config.yaml
model: "autoregressive pixel model"
dataset: "rendered rooms with furniture"
train_examples: 145000
image_size: 20
horizontal_flip: false
levels_per_channel: 6
vocab_size: 217
arch: "transformer_decoder"
width: 320
layers: 12
norm: "rmsnorm"
norm_position: "pre"
activation: "gelu"
mlp_ratio: 4
head_dim: 48
fused_qkv: true
bias: "none"
qk_norm: false
parallel_block: false
inner_norm: false
positions: "learned"
tie_embeddings: true
init: "xavier_uniform"
residual_init: "zero_last"
optimizer: "soap"
beta2: 0.95
lr: 0.0027
beta1: 0.95
shampoo_beta: 0.95
eps: 1e-08
precondition_frequency: 32
max_precond_dim: 512
one_sided: false
adamw_lr_other_params: 0.00094
grad_clip: 0.5
steps: 17500
batch_size: 32
epochs: 3.9
lr_schedule: "poly"
final_lr_fraction: 0.05
warmup_steps: 3500
weight_decay: 0.02
adamw_weight_decay_other_params: 0
Rows from block 8 of a small autoregressive pixel model, named by matrix and row number. Rows with one number belong to one neuron. Each number is 200 + 30 x the weight over its row's rms, rounded and kept within 0 to 999. All counts start at 0.
Before each neuron's rows are labels from the 100 images, of 14976, where the neuron reaches its highest value: "responds to" is what is common among them. Only what is clearly more common there than usual is listed. The data: rendered rooms with furniture.
# fc1: MLP up (model.blocks.8.mlp.fc1.weight, 1280x320), inputs 0-79
# fc2: MLP down (model.blocks.8.mlp.fc2.weight, 320x1280, transposed), outputs 0-79

responds to: yellow walls; orange walls
fc1.740,209,207,206,233,167,174,193,212,190,157,218,223,157,241,204,141,183,250,162,164,240,165,198,183,144,238,197,181,191,215,225,203,243,192,231,198,247,174,189,182,193,178,244,194,177,138,186,176,171,222,181,144,145,195,185,239,201,138,163,166,233,160,206,245,226,192,215,251,192,195,136,239,185,179,214,159,212,227,224,229
fc2.740,211,189,217,149,228,242,192,166,180,185,242,218,222,168,183,212,213,193,199,133,147,211,229,227,210,191,253,173,189,240,160,206,184,217,197,261,216,193,199,186,212,241,240,203,205,255,206,232,161,172,193,264,251,191,218,202,212,276,213,174,214,165,239,239,188,191,239,194,185,199,230,183,167,167,200,199,191,146,224,188

responds to: door; black walls
fc1.183,182,163,209,196,227,182,204,217,179,185,140,186,212,252,233,170,244,185,201,191,279,167,171,189,205,176,193,175,196,204,233,205,130,219,180,194,174,194,211,214,210,223,157,197,249,228,151,178,226,185,175,187,206,168,187,191,162,218,158,193,176,148,159,199,193,140,147,175,168,188,208,176,202,184,244,245,170,219,233,181
fc2.183,236,235,169,183,228,249,240,222,189,188,213,195,206,227,200,215,175,233,258,227,192,133,189,223,205,231,194,232,138,245,206,187,197,156,208,172,242,194,166,271,200,177,295,267,159,196,220,249,203,197,210,149,168,197,162,209,220,209,190,204,169,175,169,223,216,189,157,212,211,202,148,220,211,179,173,169,224,186,234,203

responds to: trophy; largest object: trophy
fc1.344,179,142,146,212,185,184,197,118,164,198,201,241,178,155,209,231,161,220,211,199,201,200,218,213,197,192,226,166,190,187,155,173,193,224,216,234,239,249,171,250,233,180,233,199,202,208,200,242,208,197,127,212,267,241,247,204,182,199,213,244,229,198,194,202,220,195,217,183,198,252,209,97,260,263,219,209,188,203,160,207
fc2.344,189,198,208,233,188,200,189,196,258,158,166,136,130,165,175,187,208,159,207,148,254,220,160,214,145,245,158,226,191,182,205,220,217,211,209,178,198,226,212,183,207,244,197,198,226,147,198,190,188,163,155,205,239,189,189,221,138,139,193,139,179,210,199,228,233,253,188,207,186,199,226,195,181,182,234,221,238,200,248,197

responds to: trophy; largest object: trophy
fc1.655,223,109,185,231,168,146,203,192,174,149,157,199,241,203,173,173,202,204,228,209,145,161,231,223,149,164,221,186,187,233,158,195,198,265,187,167,158,168,184,274,199,181,227,200,221,212,218,204,206,248,203,204,248,208,243,119,237,214,184,233,158,195,167,175,253,149,206,228,215,171,276,188,157,243,265,210,150,166,257,214
fc2.655,196,182,155,242,118,179,202,176,237,207,261,209,229,189,209,143,227,176,183,208,206,190,235,152,186,181,192,183,226,164,193,210,170,214,185,244,239,214,144,196,125,219,153,196,124,201,234,217,207,220,184,262,172,163,215,240,220,189,152,206,191,212,182,214,189,175,238,202,204,284,191,164,204,227,190,202,238,185,189,163

responds to: door; white walls
fc1.565,173,215,197,185,154,172,164,206,167,190,192,193,240,201,244,190,212,199,179,229,228,236,197,200,204,189,219,213,236,212,231,210,238,217,198,216,200,167,194,219,238,196,241,183,237,247,183,194,242,194,199,209,182,284,177,207,261,269,222,241,183,146,135,224,168,212,228,201,192,206,178,211,188,177,229,260,191,192,139,215
fc2.565,189,173,234,178,215,155,195,209,207,182,157,190,220,218,177,193,216,178,219,194,237,190,211,168,187,152,179,171,244,214,173,227,225,133,197,172,188,225,177,207,197,237,167,208,212,180,241,197,196,243,198,213,163,172,186,178,185,182,188,205,140,210,235,220,214,197,145,158,238,198,187,164,210,213,151,234,166,212,198,184

responds to: yellow walls
fc1.143,212,248,197,178,153,236,230,227,195,194,178,150,261,228,191,160,251,181,233,208,214,202,189,212,195,228,186,204,256,189,272,180,187,192,168,232,183,242,230,184,197,231,216,249,218,192,141,222,182,143,273,195,171,203,224,182,243,211,197,206,245,226,255,183,240,250,206,230,160,185,230,194,234,161,211,167,217,219,203,186
fc2.143,196,144,258,225,239,207,212,196,221,183,144,239,193,179,225,182,178,222,190,220,180,169,187,227,232,162,185,215,175,191,158,218,202,201,198,235,169,231,222,202,182,161,166,159,231,188,158,160,223,219,234,216,235,214,219,198,183,206,209,135,198,194,166,183,121,210,178,235,276,201,226,187,171,243,183,156,123,140,206,183

responds to: yellow walls
fc1.41,210,185,177,204,198,231,215,239,252,224,171,234,206,229,175,131,199,191,168,211,195,192,251,201,215,216,149,168,188,224,217,213,182,193,170,166,186,201,187,193,193,163,192,266,177,204,173,253,156,162,169,248,193,301,169,227,201,197,159,229,196,215,227,231,171,138,196,225,185,203,211,172,194,169,201,242,176,236,186,196
fc2.41,241,244,209,247,194,184,227,179,140,183,182,230,197,221,188,193,209,200,203,234,179,196,241,218,183,196,161,152,220,196,235,205,195,183,205,188,226,211,219,225,212,238,138,201,199,241,136,191,220,228,165,274,161,152,197,249,164,163,224,134,200,208,134,172,114,193,191,225,180,166,164,175,201,224,201,133,169,217,154,201

responds to: trophy; barrel; yellow walls; largest object: barrel
fc1.56,249,192,208,237,168,200,211,187,211,234,213,196,204,164,191,206,210,184,169,173,209,191,147,206,157,158,170,190,211,156,209,213,182,135,169,217,193,201,182,189,248,204,258,166,152,217,191,247,158,210,184,183,204,236,183,216,226,182,218,222,226,242,202,197,202,192,146,218,189,205,216,231,217,171,184,154,182,200,174,213
fc2.56,197,169,161,240,164,232,208,203,176,208,172,219,242,186,219,249,237,223,158,154,250,141,235,236,189,183,253,150,192,203,190,227,192,171,230,167,240,141,194,200,195,195,177,200,205,157,211,216,124,162,201,186,236,171,224,196,204,222,221,230,221,206,214,178,217,190,218,197,189,204,210,206,219,207,208,197,172,185,250,221

responds to: door; white walls; pink walls
fc1.748,249,165,258,140,201,181,258,135,190,213,179,219,164,156,144,200,237,187,217,177,217,250,133,199,187,243,213,254,172,219,230,205,189,152,230,160,175,208,226,221,234,193,246,180,193,263,190,191,196,224,240,219,229,229,193,154,187,231,196,198,218,180,190,132,161,169,188,211,183,202,183,219,216,223,142,196,206,209,224,198
fc2.748,173,195,195,206,160,201,253,134,243,201,212,201,170,208,183,211,216,170,218,209,239,184,247,191,159,174,200,197,201,202,197,210,202,153,207,205,165,225,216,228,192,137,207,228,162,206,221,211,211,236,207,180,145,180,202,169,200,183,165,198,180,199,204,223,168,222,165,222,218,216,198,209,221,235,143,195,240,243,302,232

responds to: trophy; blue walls
fc1.242,223,182,173,279,208,226,226,183,263,213,167,252,238,194,198,173,210,173,127,179,215,163,169,175,217,188,251,170,227,211,162,238,151,244,259,243,185,180,262,204,162,186,229,174,186,220,214,182,202,203,215,217,224,301,248,182,179,228,217,224,228,233,234,205,228,217,189,222,162,226,181,192,244,182,232,156,203,236,175,220
fc2.242,197,191,151,221,186,181,200,214,148,221,171,171,177,170,166,205,198,194,193,143,173,163,236,267,238,144,190,182,205,221,160,186,228,157,204,154,195,211,160,171,251,172,206,202,221,197,187,227,232,181,203,203,236,114,131,188,216,201,153,213,173,181,213,211,213,172,193,240,197,234,139,180,164,211,222,200,202,147,203,166

responds to: door; purple walls; blue walls
fc1.234,185,150,158,228,209,179,236,184,214,251,166,173,206,183,198,190,211,198,115,250,220,205,174,159,161,197,226,208,183,257,219,192,150,214,218,191,178,189,154,204,201,201,218,224,229,197,238,206,205,212,220,189,214,145,180,179,215,205,222,217,204,248,196,196,220,204,244,224,136,227,205,194,186,230,194,195,210,215,220,208
fc2.234,236,213,229,160,150,226,222,128,182,173,164,214,229,221,223,170,236,231,217,200,178,169,152,199,221,236,203,201,239,146,235,181,192,151,192,186,195,185,151,237,212,225,225,167,194,232,211,187,237,186,141,229,204,223,203,228,184,188,160,203,224,211,215,210,201,180,178,238,193,229,208,216,208,212,213,155,171,150,166,208

responds to: trophy; largest object: trophy
fc1.412,222,158,279,219,174,203,210,196,250,188,197,167,192,166,211,173,262,212,210,165,212,235,187,183,184,155,201,185,223,216,185,181,167,256,191,156,219,164,179,205,237,169,254,163,216,225,170,161,194,191,177,179,289,224,212,235,232,188,180,163,165,183,192,211,179,175,176,182,190,200,220,167,226,241,209,204,187,213,219,221
fc2.412,225,169,220,218,182,292,230,206,181,233,175,205,136,213,239,210,133,206,224,168,192,199,216,229,193,202,195,199,190,232,218,158,209,201,202,190,198,216,204,199,233,202,205,247,194,163,217,190,201,231,203,204,206,219,170,191,159,213,252,192,156,174,210,239,209,220,201,192,192,224,208,248,229,218,206,229,230,210,191,170

responds to: door
fc1.607,220,196,229,212,184,152,215,196,164,173,163,221,197,171,201,155,183,143,208,203,189,211,169,172,152,186,223,211,155,210,186,178,259,222,215,181,174,226,191,245,164,235,206,211,215,183,196,254,165,174,202,195,189,140,176,177,226,204,223,192,256,218,206,157,152,194,166,269,176,134,202,203,208,197,217,204,183,163,195,229
fc2.607,208,183,169,234,174,200,168,212,253,178,203,129,211,222,245,203,237,208,193,207,178,169,216,265,168,226,179,199,177,230,217,197,175,245,187,220,209,236,254,202,230,149,223,214,187,169,161,193,211,197,208,220,187,222,175,166,170,153,228,254,201,172,228,230,173,206,220,186,187,258,179,244,202,219,217,234,240,193,228,188

responds to: trophy; largest object: trophy
fc1.619,210,161,228,229,177,217,210,191,226,185,169,199,231,132,206,154,241,194,255,139,223,239,182,261,171,235,198,231,186,202,179,183,161,221,168,167,231,195,172,192,206,167,207,253,245,210,189,173,142,168,222,183,185,214,165,227,187,203,178,161,215,165,186,212,200,164,176,180,126,187,177,177,216,237,183,166,218,219,206,234
fc2.619,199,243,240,186,229,202,201,196,160,207,175,208,188,199,171,149,195,194,179,200,192,169,196,213,220,128,241,160,184,200,184,196,201,227,158,250,178,198,221,211,224,194,224,124,181,213,184,165,219,187,172,166,196,206,230,216,186,197,213,170,196,176,160,173,184,220,216,208,235,214,165,143,158,193,162,211,198,205,219,220

responds to: door
fc1.360,234,211,216,228,251,183,195,148,181,182,232,171,160,240,224,205,175,217,149,170,162,183,184,170,203,215,201,163,177,194,188,185,205,188,195,204,173,162,148,197,196,189,196,224,176,131,232,172,194,217,251,176,188,189,184,215,209,207,210,233,172,179,207,142,213,155,164,211,239,162,177,239,184,180,192,112,212,195,204,189
fc2.360,142,208,158,153,173,186,173,239,206,200,161,166,168,191,172,173,198,164,205,238,192,211,202,176,161,228,146,211,189,260,225,189,183,222,229,232,178,290,220,158,213,243,144,199,162,231,204,209,255,210,188,244,151,218,180,175,182,128,184,221,167,210,185,198,228,232,222,198,172,197,212,193,235,221,185,216,189,182,209,273

responds to: door; yellow walls
fc1.117,220,162,208,168,209,218,225,164,163,205,170,223,216,252,156,224,197,203,158,244,220,206,220,169,235,239,195,223,208,181,201,215,194,243,214,250,201,195,164,199,184,185,203,228,256,221,163,197,168,209,222,169,158,243,228,183,185,196,160,175,206,193,176,218,194,211,168,194,220,182,263,272,233,139,224,222,134,187,186,238
fc2.117,240,259,255,251,199,203,203,188,156,161,254,238,194,167,226,216,171,173,182,217,200,237,192,206,220,141,238,178,194,176,253,154,218,184,209,191,205,153,190,256,209,162,233,204,215,190,216,252,187,202,191,239,191,207,162,172,165,229,225,195,216,162,222,194,200,169,203,233,236,174,179,234,132,156,187,199,234,194,166,170

responds to: yellow walls
fc1.278,159,225,221,200,268,202,170,219,243,201,211,226,172,215,245,209,173,209,247,276,182,177,187,156,174,245,200,176,181,246,152,242,223,188,218,193,236,201,230,209,261,227,193,199,186,159,192,215,181,203,223,205,185,216,212,226,218,249,244,196,162,210,207,210,185,244,215,239,165,228,163,221,187,189,162,230,200,181,204,238
fc2.278,250,191,209,229,214,179,209,185,193,179,173,178,224,191,167,185,265,202,184,223,200,132,238,207,162,130,183,210,215,160,182,239,238,200,159,258,217,120,209,160,143,214,172,182,169,219,165,153,208,234,159,223,210,186,191,226,142,242,157,223,174,225,210,174,226,192,227,186,215,203,152,211,198,224,286,240,196,232,190,229